config = dict(
    encoder_arch='densenet',
    model='image captioner',
    dataset='close-ups of made-up surfaces with and without defects',
    train_examples=101725,
    image_size=48,
    crop_scale_min=1,
    horizontal_flip=True,
    translate=0.12,
    tokenizer='char',
    vocab_size=26,
    encoder_norm='batchnorm',
    encoder_activation='silu',
    encoder_depths=[7, 9, 14, 7],
    encoder_kernel_size=3,
    encoder_stem='single',
    encoder_growth_rate=24,
    fusion='prefix',
    decoder_width=384,
    decoder_layers=8,
    decoder_norm='layernorm',
    decoder_norm_position='pre',
    decoder_activation='gelu',
    decoder_mlp_ratio=2,
    decoder_head_dim=16,
    decoder_fused_qkv=False,
    decoder_bias='qkv',
    decoder_qk_norm=True,
    decoder_layer_scale_init=0.01,
    decoder_parallel_block=False,
    decoder_inner_norm=False,
    decoder_positions='sincos',
    decoder_prefix_bidirectional=True,
    decoder_connector='mlp',
    decoder_tie_embeddings=True,
    init='kaiming_normal',
    residual_init='zero_last',
    optimizer='soap',
    beta2=0.95,
    learning_rate=0.0012,
    beta1=0.9,
    shampoo_beta=0.95,
    eps=1e-08,
    precondition_frequency=50,
    max_precond_dim=1024,
    one_sided=False,
    adamw_lr_other_params=0.0021,
    max_grad_norm=3.0,
    ema_decay=0.995,
    max_steps=3600,
    batch_size=64,
    epochs=2.3,
    lr_schedule='step',
    warmup_steps=180,
    weight_decay=0.3,
    adamw_weight_decay_other_params=0,
)
Rows from block 3 of the text decoder, named by matrix and row number. Rows with one number belong to one neuron. Each number is 50 + 10 x the weight over the matrix's rms, rounded and kept within 0 to 99. All counts start at 0.
# fc1: MLP up (decoder.blocks.3.mlp.fc1.weight, 768x384), inputs 288-335
# fc2: MLP down (decoder.blocks.3.mlp.fc2.weight, 384x768, transposed), outputs 288-335
fc1.439:53 53 52 51 45 65 41 39 69 59 33 47 34 44 71 50 57 34 63 56 56 36 41 49 59 65 54 46 58 57 55 66 62 45 56 61 58 70 56 42 44 57 54 55 44 56 45 57
fc1.440:45 50 44 52 62 52 61 38 29 43 48 47 70 50 44 45 63 61 48 64 68 51 47 53 57 41 42 47 49 49 47 53 48 64 43 40 61 59 40 48 51 47 61 58 55 42 44 57
fc1.441:52 42 75 46 45 56 44 66 61 50 42 67 46 51 66 54 56 44 59 63 33 52 73 42 61 43 51 54 46 54 52 41 57 43 43 63 54 57 27 48 59 51 51 58 49 51 58 55
fc1.442:58 36 35 46 30 48 51 57 45 41 59 60 71 52 48 49 48 63 55 53 53 44 54 56 58 54 35 60 53 52 63 39 55 43 55 47 54 62 48 37 59 70 45 40 57 57 59 59
fc1.443:62 55 30 35 63 59 54 48 62 39 57 50 47 59 52 61 55 55 53 46 62 54 42 51 62 54 44 42 46 39 52 55 53 47 30 48 68 53 50 47 45 46 37 58 33 35 54 44
fc1.444:40 48 61 47 36 63 49 59 44 41 58 58 56 35 38 51 46 54 61 66 60 45 63 41 50 45 50 39 47 47 36 39 81 51 43 43 56 58 62 39 45 56 49 64 39 35 38 51
fc1.445:45 46 54 42 56 33 53 44 33 42 41 60 54 57 53 49 51 47 57 46 43 55 69 62 32 36 33 46 43 50 48 56 45 51 44 53 43 68 69 46 42 60 45 55 56 53 57 50
fc1.446:43 47 58 52 36 26 31 53 51 37 42 67 58 38 29 54 56 35 42 48 38 49 50 48 42 56 57 32 43 55 56 63 52 44 53 72 62 45 42 53 40 56 63 60 55 60 56 47
fc1.447:56 49 61 47 48 69 53 66 39 50 68 60 56 66 68 66 41 45 49 45 56 40 48 59 52 47 63 60 59 43 49 49 65 48 46 48 52 51 44 46 39 60 47 46 30 53 34 52
fc1.448:55 62 68 48 40 54 51 52 58 54 49 38 56 60 56 37 53 56 65 51 61 39 44 47 41 50 45 78 55 66 49 45 36 64 48 57 61 51 44 37 56 55 44 55 73 43 54 52
fc1.449:72 57 42 61 55 64 39 52 40 54 37 46 61 38 44 70 54 48 42 55 20 46 66 45 59 63 56 41 54 58 48 54 48 50 44 53 38 58 60 55 57 72 52 55 29 68 41 57
fc1.450:64 57 44 65 43 56 62 52 25 41 62 67 53 46 29 41 34 58 47 45 64 46 57 32 37 60 60 53 67 53 43 61 63 47 54 56 45 53 42 63 69 31 44 55 38 55 43 34
fc1.451:63 43 40 52 54 48 33 48 46 50 37 49 55 61 59 63 45 49 60 42 45 51 65 58 50 37 64 73 57 44 53 58 69 41 43 44 53 51 56 42 51 42 56 55 58 55 58 57
fc1.452:48 40 44 49 56 57 41 58 55 47 73 51 55 50 47 60 50 35 58 49 45 38 44 36 48 67 59 45 56 51 40 41 45 32 53 47 53 49 30 37 34 59 48 47 54 51 45 47
fc1.453:42 58 58 46 57 38 42 43 43 51 45 56 27 42 57 48 47 45 52 54 34 34 55 54 71 50 51 68 51 29 47 51 57 51 32 61 50 60 42 48 60 50 56 42 32 50 58 55
fc1.454:57 63 37 34 51 40 54 65 35 50 54 41 58 53 53 44 33 54 48 53 53 39 42 60 50 53 59 44 63 56 65 46 54 52 71 57 41 73 48 33 50 35 40 61 41 68 49 40
fc1.455:54 53 49 59 39 57 50 54 34 48 31 67 64 65 53 42 61 60 49 43 40 52 32 45 60 56 56 43 57 36 50 57 66 54 56 39 67 50 50 38 59 45 63 55 33 46 61 53
fc1.456:69 49 34 41 51 62 55 53 48 60 57 40 48 72 59 65 46 45 57 52 61 46 50 48 50 46 49 29 50 61 36 56 50 45 47 51 41 47 48 45 50 55 49 61 27 54 64 36
fc1.457:50 41 40 61 42 59 59 47 54 54 39 43 48 41 53 42 54 46 45 52 49 67 59 66 54 56 48 62 59 65 61 52 56 45 47 56 37 38 68 44 47 36 46 53 52 57 53 67
fc1.458:47 65 34 50 33 63 52 54 58 54 68 61 60 41 46 40 48 66 53 49 35 52 63 53 78 50 45 52 51 64 58 45 26 61 29 54 63 56 53 35 42 64 68 39 47 40 60 51
fc1.459:52 50 33 63 49 43 39 55 49 47 43 64 51 46 46 65 56 62 37 73 54 49 57 37 64 59 67 57 56 59 50 46 47 40 50 57 57 50 52 60 61 45 57 51 42 43 57 41
fc1.460:36 47 39 53 57 48 44 51 35 41 65 38 73 61 50 40 77 39 43 41 49 47 55 46 43 39 62 72 35 72 53 27 37 42 60 69 49 56 54 77 46 38 46 52 33 57 53 57
fc1.461:56 50 61 60 41 45 44 47 67 55 31 56 51 29 48 48 57 44 40 54 46 59 55 65 53 40 50 41 45 56 71 46 44 57 59 54 58 64 52 41 40 43 54 54 79 59 40 50
fc1.462:61 46 67 46 36 75 37 44 52 72 54 40 56 45 39 50 71 54 54 62 48 54 59 42 14 46 63 41 38 59 37 59 50 63 43 52 44 44 50 54 44 52 62 53 58 62 35 54
fc1.463:52 62 60 51 43 57 49 50 34 74 52 60 42 33 51 49 53 60 57 61 63 54 55 54 57 45 36 62 65 45 50 47 48 46 58 38 46 67 48 43 53 53 42 31 56 43 43 44
fc1.464:40 66 62 43 51 45 35 60 49 56 52 54 48 42 54 56 63 48 46 50 59 38 57 48 37 42 71 46 65 67 44 44 40 50 43 60 58 48 51 51 45 57 57 46 50 55 58 63
fc1.465:56 49 49 44 41 48 50 63 57 38 59 46 38 38 50 41 34 48 50 44 64 50 62 62 49 54 35 63 38 55 39 53 52 43 58 46 55 33 49 49 47 48 54 58 56 56 50 45
fc1.466:45 54 51 43 66 52 60 59 65 44 54 42 39 41 56 46 52 49 54 43 47 41 39 41 49 37 58 50 53 39 58 57 50 32 66 37 48 50 64 58 47 53 33 33 43 41 52 44
fc1.467:43 42 61 50 61 43 35 36 59 52 49 54 46 51 47 48 53 71 61 48 37 34 44 49 53 61 57 39 60 47 31 53 52 35 47 55 56 42 44 57 59 41 60 54 44 54 58 46
fc1.468:46 42 47 38 58 38 50 54 57 38 62 38 65 37 36 54 70 65 36 47 30 46 61 62 50 73 47 45 40 61 69 24 48 57 37 68 46 57 60 38 55 56 68 38 41 42 57 51
fc1.469:48 45 54 48 58 31 27 44 64 49 53 56 54 49 51 57 49 53 44 53 41 39 46 44 47 56 57 35 39 48 41 55 25 56 50 19 47 51 54 48 53 72 50 47 59 42 43 57
fc1.470:41 39 43 39 36 57 60 58 38 50 58 51 63 48 43 41 45 49 59 32 51 54 54 33 47 64 56 43 44 23 64 60 59 41 45 57 50 35 48 38 40 41 50 59 56 53 53 50
fc1.471:55 49 45 45 62 84 66 73 60 58 42 53 55 49 47 54 48 44 51 39 53 46 52 46 56 65 47 50 55 46 45 62 55 59 52 37 51 56 67 63 47 59 58 50 54 56 50 61
fc1.472:54 54 38 63 44 60 46 59 31 50 50 50 48 52 51 57 53 55 45 50 39 54 40 48 47 52 59 57 58 65 46 65 50 70 41 33 51 42 59 73 69 65 49 49 44 66 72 35
fc1.473:66 57 64 38 53 55 49 37 42 59 57 48 76 50 38 58 57 44 58 70 50 59 47 42 52 40 49 51 66 49 36 65 55 37 42 38 52 47 41 49 60 49 54 60 40 56 61 48
fc1.474:44 45 51 47 43 49 33 67 61 52 38 50 61 54 44 71 49 45 53 47 41 45 46 58 48 56 57 46 38 65 46 56 51 38 37 49 44 37 54 44 49 49 51 48 50 44 39 49
fc1.475:46 39 59 48 62 61 51 56 32 55 68 53 52 34 53 60 38 51 52 61 60 50 44 39 46 49 54 53 72 54 33 59 50 53 34 30 53 35 56 37 62 38 52 43 52 65 54 45
fc1.476:44 53 60 40 41 49 27 65 60 44 43 43 63 53 58 52 47 47 62 58 58 60 46 56 64 24 73 73 53 57 50 56 34 65 59 57 44 59 52 46 41 44 53 68 44 61 54 30
fc1.477:40 38 47 66 40 43 45 41 45 36 62 68 74 37 53 54 45 67 36 50 42 42 57 59 64 35 62 47 33 52 65 39 50 52 62 42 45 48 58 55 49 54 68 46 57 69 47 52
fc1.478:57 53 36 51 41 49 36 64 45 45 48 42 47 46 52 43 54 42 65 46 53 50 58 50 45 52 40 57 32 37 54 44 47 53 33 49 56 71 43 50 44 53 36 47 47 68 36 45
fc1.479:60 51 39 54 49 56 39 61 49 65 48 47 51 45 49 60 44 43 61 50 49 49 45 51 53 52 37 33 63 58 38 41 38 48 53 58 58 47 52 34 52 39 52 43 47 56 38 41
fc1.480:63 45 39 54 62 41 53 35 52 39 56 51 51 49 36 39 51 65 62 61 62 65 53 52 55 44 53 43 36 37 71 60 59 51 42 38 35 37 60 44 48 52 52 49 67 46 44 52
fc1.481:72 62 54 31 56 60 58 58 49 65 50 39 47 44 44 49 54 55 44 38 55 54 57 36 46 47 32 45 32 56 50 43 46 62 88 49 50 54 69 31 46 53 55 49 36 43 57 47
fc1.482:42 40 59 51 59 28 45 46 60 55 51 61 28 46 44 47 54 49 68 55 57 66 44 50 45 54 44 62 58 60 55 66 40 43 42 57 57 53 54 56 32 63 40 51 62 37 66 67
fc1.483:54 35 37 73 58 64 54 50 69 52 57 45 50 44 65 60 57 71 53 41 64 46 62 53 51 51 49 45 47 55 41 35 59 44 51 65 46 46 72 24 52 42 62 57 41 43 49 62
fc1.484:59 44 53 38 45 43 46 75 39 48 42 34 44 82 52 39 65 65 42 48 48 41 55 36 53 35 57 49 37 52 54 63 44 46 35 30 52 22 62 42 53 53 64 63 48 48 48 49
fc1.485:59 60 63 51 49 37 47 51 37 44 59 66 60 37 53 48 58 33 38 39 32 60 52 61 60 48 45 45 54 64 69 30 45 39 46 54 41 47 68 46 50 52 64 45 74 56 58 57
fc1.486:39 48 53 47 49 43 48 56 41 34 40 60 62 54 32 68 64 34 64 44 53 46 58 43 47 51 55 48 70 50 30 41 64 43 61 50 55 51 44 58 41 44 64 45 28 43 42 31
fc1.487:57 46 54 49 63 60 55 62 47 56 47 43 47 38 50 55 47 68 44 45 52 45 69 58 55 49 52 38 59 51 61 54 53 73 56 48 35 57 52 62 47 44 44 38 43 59 42 49
fc1.488:57 51 50 45 48 44 44 46 50 57 37 52 58 41 56 42 59 41 49 51 56 54 39 63 53 53 49 40 55 66 23 48 55 46 45 68 52 61 40 50 57 54 58 45 58 46 48 61
fc1.489:42 59 56 59 56 77 46 44 58 46 46 53 60 45 33 52 47 57 65 59 34 45 45 48 62 54 49 63 43 53 44 49 43 64 52 58 37 43 44 58 49 33 40 55 46 59 50 43
fc1.490:33 56 33 50 47 49 45 50 62 59 65 52 46 38 48 38 47 56 68 47 45 32 48 67 42 43 52 48 49 40 41 54 62 50 59 64 46 62 43 54 34 64 78 45 39 51 50 47
fc1.491:25 52 48 63 44 46 28 45 50 57 36 55 50 48 68 54 55 44 29 41 44 60 54 48 55 46 59 57 62 58 64 45 57 47 55 54 65 48 52 47 36 50 49 34 47 60 47 45
fc1.492:48 53 42 52 37 53 48 56 43 25 54 55 64 38 51 53 43 46 50 51 59 47 56 62 35 55 56 44 71 44 58 48 41 34 58 71 63 52 54 54 59 51 42 42 43 62 51 54
fc1.493:55 58 30 48 31 51 60 55 42 45 60 55 61 33 43 68 59 65 33 46 45 44 60 58 59 71 51 68 34 44 59 29 40 59 51 44 34 55 64 50 60 44 43 62 58 53 46 58
fc1.494:38 41 48 63 30 54 48 50 48 54 57 55 65 47 44 59 44 38 71 46 61 47 46 47 53 48 64 35 62 49 43 56 42 39 58 55 50 41 31 50 28 61 39 27 42 52 64 43
fc1.495:57 52 51 53 39 52 47 66 61 26 35 35 47 39 54 54 52 60 45 38 38 58 44 39 42 47 57 52 33 45 60 68 35 63 54 55 48 45 33 54 33 47 43 63 68 54 39 56
fc1.496:49 40 43 62 64 42 63 55 52 49 51 51 66 42 49 53 53 46 63 51 44 43 41 50 65 49 60 49 58 63 55 53 58 60 40 58 39 58 51 60 57 52 47 40 43 61 46 44
fc1.497:66 38 41 52 38 56 59 53 55 38 54 61 55 46 47 66 58 37 48 62 49 44 39 65 58 53 56 49 52 45 45 54 56 35 45 53 47 45 32 48 42 51 48 53 42 66 46 47
fc1.498:50 70 55 41 46 22 59 43 47 62 85 55 83 58 39 44 35 59 60 62 30 32 47 42 39 43 38 58 42 51 34 49 55 59 67 71 55 48 28 45 45 53 45 35 24 47 38 39
fc1.499:39 50 34 44 45 45 59 55 72 55 51 43 48 47 37 48 59 26 54 58 58 48 48 55 52 56 47 43 72 40 56 47 54 48 44 63 44 32 53 53 50 38 44 51 49 38 46 51
fc1.500:56 60 54 51 47 47 57 62 57 60 59 32 57 47 50 51 51 37 59 54 39 41 47 60 40 63 33 40 42 55 63 58 51 54 78 48 44 54 57 40 52 68 69 63 51 57 36 48
fc1.501:63 58 56 42 67 46 77 33 63 50 52 51 44 39 56 53 52 56 52 54 61 52 44 50 40 44 30 46 56 55 55 45 44 37 48 42 55 47 48 34 41 65 61 46 49 59 48 49
fc1.502:36 49 44 42 54 37 33 41 61 49 25 41 55 49 38 59 47 41 50 50 32 48 42 27 53 56 59 27 42 60 30 66 57 38 44 63 35 35 47 52 59 41 50 42 61 39 49 53
fc1.503:51 48 52 45 48 50 39 63 49 50 59 33 55 37 45 53 43 42 56 62 68 45 51 50 45 53 51 42 53 51 36 25 51 60 57 38 49 64 52 38 53 61 40 45 26 57 54 53
fc2.439:38 62 57 54 54 64 45 32 55 21 31 33 50 39 41 55 40 62 56 51 46 46 48 45 50 41 62 51 51 43 36 58 32 54 53 47 48 47 51 38 50 30 42 45 49 38 51 40
fc2.440:57 45 51 55 42 55 65 56 52 64 49 52 52 46 57 33 62 42 49 40 55 50 56 45 43 44 45 41 52 40 47 42 35 60 63 52 59 45 52 49 44 67 74 39 49 57 55 51
fc2.441:42 50 60 45 56 57 49 53 52 40 50 40 65 51 53 34 43 49 46 65 51 51 50 59 44 52 49 43 62 50 65 55 59 49 63 62 56 41 57 37 54 48 58 53 60 46 55 46
fc2.442:36 57 44 56 36 35 38 50 60 56 46 67 49 55 52 63 65 62 35 48 36 48 61 40 35 64 42 41 42 64 50 33 44 56 38 56 72 50 42 50 45 28 68 43 49 44 58 44
fc2.443:44 55 43 46 62 36 52 40 49 48 46 57 60 40 33 57 64 61 45 44 51 50 46 54 49 29 51 60 49 50 35 40 26 36 63 49 55 48 52 50 44 39 44 67 47 44 58 47
fc2.444:49 48 45 61 52 45 58 62 55 41 50 52 53 41 56 55 37 29 51 34 50 54 59 40 55 35 29 53 48 49 55 56 58 47 48 65 42 46 49 59 52 59 57 51 72 48 41 63
fc2.445:59 32 63 58 52 63 60 55 60 56 56 83 37 53 63 68 43 44 52 52 57 38 61 41 74 47 44 58 53 48 36 73 54 44 53 57 59 66 57 64 50 41 46 57 70 58 26 51
fc2.446:46 60 50 38 59 47 41 51 46 57 52 63 51 45 47 57 54 57 64 51 64 44 50 49 71 51 55 34 48 42 36 44 70 34 58 59 67 36 49 53 41 58 37 44 48 46 57 42
fc2.447:57 32 53 38 51 50 30 43 63 44 52 58 53 60 60 59 55 55 42 48 46 55 38 52 43 45 52 71 57 34 46 40 54 62 62 24 48 40 48 65 39 67 50 41 48 57 43 54
fc2.448:62 51 49 55 76 43 52 45 48 56 54 48 48 45 54 49 60 48 58 50 63 43 53 58 52 54 41 49 46 55 38 37 43 60 77 58 66 38 43 41 66 42 42 52 32 53 52 53
fc2.449:54 52 56 45 41 42 60 56 56 29 53 25 69 56 75 59 55 29 49 38 19 58 46 52 51 61 62 58 62 57 56 68 31 37 57 21 54 47 52 69 54 36 50 51 34 45 49 64
fc2.450:49 42 44 64 54 42 37 56 54 64 43 50 38 59 56 51 60 44 49 39 53 55 43 67 56 54 49 49 68 57 46 28 42 51 51 47 65 42 45 52 39 48 53 56 63 38 55 55
fc2.451:41 75 57 59 34 55 50 53 52 52 52 63 48 54 53 36 64 48 38 41 54 47 49 57 56 66 49 63 52 40 47 48 58 55 60 61 71 45 51 38 41 41 43 56 42 50 50 36
fc2.452:39 51 57 49 60 46 51 52 50 51 58 58 42 61 41 43 46 75 54 51 64 57 60 48 65 46 51 56 42 50 54 40 62 47 45 56 52 59 50 56 45 47 39 39 57 64 61 50
fc2.453:67 54 39 54 61 36 62 43 48 43 30 57 60 57 63 53 59 51 54 38 54 48 62 49 54 46 60 45 63 47 46 57 45 61 49 59 57 51 33 54 46 48 68 47 50 49 47 47
fc2.454:37 22 52 60 50 57 37 52 48 47 58 56 33 52 47 53 11 46 48 59 41 53 44 54 68 40 50 59 43 55 58 51 38 38 47 43 29 46 52 80 58 49 44 48 47 50 35 56
fc2.455:50 55 38 54 40 50 49 55 48 50 38 45 28 50 51 47 43 42 60 36 68 55 42 64 52 53 53 48 49 64 36 37 46 60 48 58 55 63 66 55 59 53 43 23 67 48 57 51
fc2.456:46 55 49 56 62 36 37 44 49 47 62 46 45 47 46 60 30 56 53 58 45 49 56 51 65 61 29 40 39 55 42 56 41 70 47 77 40 44 43 73 61 43 53 42 62 63 39 52
fc2.457:42 50 57 78 65 43 56 45 52 60 47 50 34 55 39 33 46 55 43 52 55 54 69 47 75 40 59 32 30 43 37 51 63 39 64 59 55 47 45 40 47 57 41 47 74 34 60 41
fc2.458:35 40 62 45 56 46 58 43 53 37 37 68 56 36 50 40 50 39 38 39 44 47 47 38 49 50 64 37 53 42 61 49 64 52 72 54 52 52 41 54 56 48 59 52 61 59 59 49
fc2.459:62 65 48 53 60 26 54 51 43 36 54 39 57 57 53 38 54 70 57 46 46 52 65 51 62 61 38 39 55 55 37 56 53 56 52 36 50 34 40 62 45 47 30 36 32 47 54 48
fc2.460:47 52 41 54 67 21 59 58 44 59 67 48 61 55 65 50 48 48 62 53 53 52 64 51 31 54 43 58 32 50 62 62 49 62 49 49 31 42 56 42 54 48 57 34 49 41 57 47
fc2.461:35 51 51 59 39 53 62 49 54 59 62 42 72 47 80 49 52 46 47 56 59 44 50 46 61 51 51 47 55 57 47 53 53 47 51 73 51 44 49 40 50 56 53 55 44 62 42 57
fc2.462:53 40 51 58 40 37 37 41 54 44 55 62 40 62 48 51 51 53 46 55 38 44 48 53 47 68 44 74 51 58 42 60 51 43 56 39 42 40 51 48 62 42 41 39 41 29 40 46
fc2.463:52 54 44 64 37 46 48 44 57 28 36 49 47 59 51 57 39 54 51 55 49 48 56 41 50 46 48 53 47 55 38 44 52 57 23 50 49 45 62 61 53 57 42 61 42 55 59 38
fc2.464:58 52 62 55 54 57 45 53 45 38 36 56 54 52 46 36 56 45 50 48 42 40 39 42 36 46 67 45 43 50 39 58 59 40 40 59 60 49 62 35 41 54 52 39 55 57 59 50
fc2.465:47 44 32 52 43 47 46 38 60 53 62 34 42 46 43 23 62 57 46 61 51 40 32 58 31 48 42 42 50 50 46 34 67 43 49 56 60 35 39 45 49 50 58 53 50 61 56 41
fc2.466:49 51 44 54 60 58 33 59 54 60 57 52 49 43 48 31 60 43 63 56 58 47 35 58 36 68 60 46 62 52 51 35 44 53 46 60 49 43 44 49 51 52 30 41 53 56 51 36
fc2.467:41 49 40 55 49 53 57 53 48 46 43 61 47 43 54 72 69 49 39 60 48 53 54 35 43 59 49 74 52 41 59 55 55 55 56 54 51 44 54 44 60 42 60 58 48 50 55 51
fc2.468:51 40 66 36 40 51 65 55 55 61 42 35 59 47 61 67 66 64 43 40 32 45 36 53 48 34 34 81 46 54 58 31 52 59 54 47 50 49 57 59 49 32 76 40 62 56 48 50
fc2.469:55 49 40 45 49 40 51 49 52 37 61 52 41 48 58 45 45 61 60 59 56 48 46 55 45 58 63 54 50 49 55 42 56 64 29 48 52 42 32 54 57 68 72 65 52 70 59 39
fc2.470:39 53 51 32 57 42 35 59 39 48 57 60 54 37 48 51 48 48 32 50 70 62 28 56 54 54 43 43 39 49 52 37 35 30 46 52 57 55 59 25 44 42 51 46 53 52 64 62
fc2.471:54 60 62 58 63 67 45 47 52 49 57 49 48 42 40 52 34 54 60 34 43 45 40 64 50 61 49 71 50 30 48 32 53 48 55 55 59 47 43 42 58 46 44 49 40 51 36 43
fc2.472:30 64 53 55 53 68 51 59 61 59 53 35 40 61 44 40 52 54 52 55 40 51 48 40 72 43 32 53 43 54 58 47 51 66 56 77 56 55 56 54 54 45 50 55 50 55 40 49
fc2.473:50 53 41 48 40 50 44 57 58 45 63 57 38 52 44 47 57 48 52 46 67 48 65 53 62 58 46 51 43 46 53 44 47 45 53 59 49 41 57 69 64 50 65 50 66 65 41 54
fc2.474:50 49 37 56 43 48 53 51 58 57 59 63 51 48 52 63 45 46 51 47 45 52 46 45 55 51 44 49 38 53 55 50 49 58 43 68 53 64 53 56 55 55 57 37 57 64 55 57
fc2.475:37 69 40 48 34 36 49 49 48 43 41 50 56 48 49 44 74 61 56 55 41 49 63 27 55 53 58 37 43 52 47 49 69 70 68 73 45 49 62 37 53 58 41 25 60 54 51 47
fc2.476:54 50 48 57 41 46 56 66 58 45 48 35 59 46 50 49 47 34 63 42 58 51 76 50 49 39 62 64 66 42 53 62 55 48 53 89 67 39 36 39 59 52 39 47 48 53 46 44
fc2.477:49 51 49 72 48 51 65 71 61 48 55 60 33 51 48 34 55 44 24 54 53 48 69 44 50 35 47 41 73 51 65 56 72 49 53 52 33 32 38 39 40 40 60 30 40 34 43 51
fc2.478:49 46 57 51 51 25 57 59 59 34 15 59 34 50 56 52 62 42 60 63 46 45 49 48 52 35 52 41 41 53 46 47 51 58 42 64 40 41 66 68 54 54 52 51 63 67 56 43
fc2.479:39 44 59 35 39 34 53 44 47 52 43 61 38 49 61 66 54 32 55 51 55 49 71 37 55 38 41 59 48 59 52 57 63 60 64 42 20 52 38 36 42 64 66 58 48 44 51 60
fc2.480:40 41 63 41 44 49 57 46 55 54 49 63 62 50 54 37 62 48 40 54 54 48 41 55 40 57 57 34 49 51 60 28 55 42 54 52 44 52 43 55 57 50 57 62 35 48 65 60
fc2.481:47 46 74 53 50 57 45 58 48 37 49 37 47 55 36 64 42 64 59 49 45 51 50 46 50 42 56 50 56 43 53 45 70 73 48 69 39 51 43 52 45 57 62 45 57 45 58 46
fc2.482:57 62 36 53 59 69 47 43 52 49 54 63 48 68 42 58 63 54 40 50 44 60 51 80 58 57 42 49 55 50 40 49 46 51 61 28 45 45 52 71 50 41 43 75 32 54 54 58
fc2.483:64 47 55 52 45 54 71 67 56 34 42 31 55 46 53 45 49 40 49 41 25 55 51 34 32 50 60 48 50 50 58 44 42 49 52 31 53 51 36 36 58 36 58 47 62 22 20 53
fc2.484:58 53 49 58 26 31 51 43 56 49 57 55 63 60 45 61 43 52 45 55 59 52 60 46 40 50 53 62 61 40 48 62 55 43 61 32 43 36 37 27 49 40 54 41 43 42 40 47
fc2.485:49 42 57 35 62 76 55 63 60 53 45 60 41 39 50 45 37 33 39 57 58 54 38 44 80 57 48 64 40 41 46 43 48 44 60 51 56 36 28 66 48 36 49 56 43 62 46 44
fc2.486:47 47 65 24 61 49 46 46 46 59 51 49 47 52 53 39 53 38 45 49 51 54 44 50 76 60 29 75 63 59 62 48 27 56 32 41 58 48 69 45 47 54 57 35 26 43 37 57
fc2.487:41 55 56 54 49 52 56 49 47 50 54 49 46 48 57 50 59 39 58 50 40 59 40 43 28 66 53 50 47 53 57 60 46 36 38 52 50 40 52 55 37 51 50 56 42 57 48 52
fc2.488:51 58 49 48 67 53 54 44 54 38 44 47 42 47 57 40 51 54 46 49 59 53 60 39 51 37 45 38 48 70 50 45 57 50 44 53 50 50 47 49 43 40 49 54 60 41 51 51
fc2.489:72 54 58 56 57 29 42 57 52 69 54 51 34 55 43 58 33 44 55 56 49 47 54 55 49 58 38 39 52 49 29 58 55 73 44 38 67 44 52 40 37 47 41 55 35 54 53 46
fc2.490:35 34 54 37 64 55 51 67 57 44 60 46 40 50 48 32 49 43 43 47 41 54 45 47 68 56 54 58 37 41 60 48 44 52 49 57 47 42 37 49 43 47 57 30 65 69 60 44
fc2.491:53 52 48 34 74 59 44 57 53 55 78 44 62 52 48 27 44 47 60 52 50 55 62 60 68 64 61 37 55 39 39 45 49 55 69 50 60 43 54 52 49 52 55 50 53 65 63 54
fc2.492:44 43 45 50 60 46 49 61 41 60 61 41 55 55 45 40 60 65 46 42 52 50 50 64 53 47 78 37 55 59 51 25 73 55 44 79 42 51 69 43 46 46 33 35 55 48 72 50
fc2.493:61 48 58 45 30 36 56 53 48 34 66 40 45 69 54 67 56 58 44 43 34 43 52 48 61 57 49 68 46 69 38 41 47 51 42 55 60 56 49 56 55 49 48 44 44 44 49 48
fc2.494:60 64 54 67 37 41 43 50 59 64 32 54 26 51 45 51 53 52 48 52 47 48 53 52 58 71 62 51 63 44 44 82 65 53 44 40 51 35 44 50 40 50 71 51 52 42 50 65
fc2.495:53 24 36 56 41 26 44 39 46 61 54 32 44 39 45 70 58 57 43 51 40 56 61 36 55 43 55 54 33 67 52 44 69 52 56 45 55 57 58 47 43 59 60 49 52 37 40 60
fc2.496:44 57 43 66 59 63 54 46 46 46 39 55 56 59 55 33 50 35 41 48 51 49 43 58 49 23 61 52 42 49 48 58 59 40 47 46 57 59 47 42 44 60 55 53 47 46 68 45
fc2.497:41 65 42 77 55 53 39 54 55 39 50 57 56 50 49 33 72 41 58 37 55 49 54 43 35 50 51 37 52 59 54 61 39 52 48 50 65 65 71 32 43 54 38 42 53 36 71 45
fc2.498:37 36 55 38 55 45 56 32 54 61 56 50 54 39 49 58 41 40 44 47 46 45 55 65 07 37 50 55 35 53 49 56 64 54 64 56 32 58 64 67 54 57 54 53 57 53 55 57
fc2.499:50 42 54 35 56 49 62 46 48 42 64 59 44 65 50 47 55 56 57 65 47 44 50 44 62 57 45 44 53 50 54 50 46 44 50 48 55 44 36 28 48 45 59 53 57 67 53 66
fc2.500:45 55 46 51 48 42 56 56 52 40 48 51 50 47 53 57 46 50 57 48 47 48 38 57 27 47 49 58 48 41 45 50 49 56 61 36 57 45 35 46 57 45 54 45 55 55 55 53
fc2.501:63 37 47 61 57 46 57 37 62 37 58 52 56 43 47 51 46 58 46 57 58 46 26 33 64 52 33 38 50 56 63 56 41 56 31 60 53 42 43 31 49 54 43 55 33 52 55 38
fc2.502:38 50 53 54 59 64 48 42 40 46 56 55 56 53 51 50 51 52 55 51 59 53 47 48 37 55 33 59 59 64 46 58 42 62 58 52 31 44 50 49 53 46 55 50 39 66 43 49
fc2.503:50 41 52 50 64 61 50 62 45 54 36 59 54 40 43 20 42 50 39 58 47 47 52 70 39 52 42 53 65 39 61 49 59 64 46 83 27 42 64 52 74 56 79 36 52 69 51 48